From a checkpoint of a small model that predicts nearness at each pixel: 5.89M parameters.
Rows from block 2 of a small model that predicts nearness at each pixel, named by matrix and row number. Rows with one number belong to one channel. Each number is 500 + 25 x the weight over its row's rms, rounded and kept within 0 to 999. All counts start at 0. Numbers have three digits each.
After each channel's rows are labels from the 100 images, of 14976, where the channel reaches its highest value: "peak on" is the class under the peak. Only what is clearly more common there than usual is listed. The data: rendered scenes of coloured solids on a plain floor.
# convs0: first 3x3 conv (model.enc.0.2.convs.0.weight, 64x64x3x3, standardized in use, each kernel summed), inputs 0-63
# convs1: second 3x3 conv (model.enc.0.2.convs.1.weight, 64x64x3x3, standardized in use, transposed, each kernel summed), outputs 0-63

convs0.44:475473483540535539509504518505516469525473489513497465530528465469539452520527512539502428481507489484509505494481465464481518512493502486481504504514539534481462495487498499505550508497501535
convs1.44:494507488464511482499470508481513489523499487485544503467497481550498544492474478485505464528502524523541501503512518531515526491494499550511544511457516483462494503505505523473437459458517533
peak on: cylinder

convs0.1:524505486433492502487513533496525480528489504566517493511494484485480518487477528489517521492568460493545463467465503530471484519467544474489528506505487504472519501506517509485500503475467514
convs1.1:510485468501471527532506520507493491480525515478468492491476447526494524531476491514471442509508572537462503541530506493499512478530491474471458517489514532513495497505480459531516490506519521
peak on: cog

convs0.53:503452508509532527467537500473464510532494477487536475501520513456457515516539509519486516507487486471487497503501522562504505495487548460488471524503531440514492474513480510518488464512527496
convs1.53:528463525524471517513504490483520516464478494478483474466523483559524487505450502513491490500506536456544501523465512489510522447514443487517510524491495520523512502544528486521506507457510511
peak on: tube

convs0.48:483487490459510516468487509437495501527507493519516492530500513410454497540502547527537509538530518480497523466504473494512482484538490477505501500503488511538531478518481480491512499484499516
convs1.48:475519519557504496502520474496518486478528492482510511487480485525482519492517469476467449514494439493532493466524540521510524515452485511471514518495527507477509577495496535517501525517488481
peak on: spring

convs0.7:494478490500497457521539536526537483501563532498473501529499515455495531487447493510501525469520453515496492489481509505493513459450521529443516491502495503476523534509499489484488511516533483
convs1.7:505526484544504538485495477477520539503552520491527490482488480544497508460485550474470478487486499488487520499534490512474459515515475490538523495490512516506455477480484468474509472512506569
peak on: cylinder

convs0.12:519518508424526530486525482490516505510517504531517496465475487494486526514512498480536483492535491515487473515507514544500499507508539508437546509466485499461539526483483463474494482484456522
convs1.12:525483480543486524508486565489465474463469490498474476561511488516500515538489501503452513495491514516504500490501487458516494530496456494517483509528485544527497513534506550502514520549504498
peak on: spring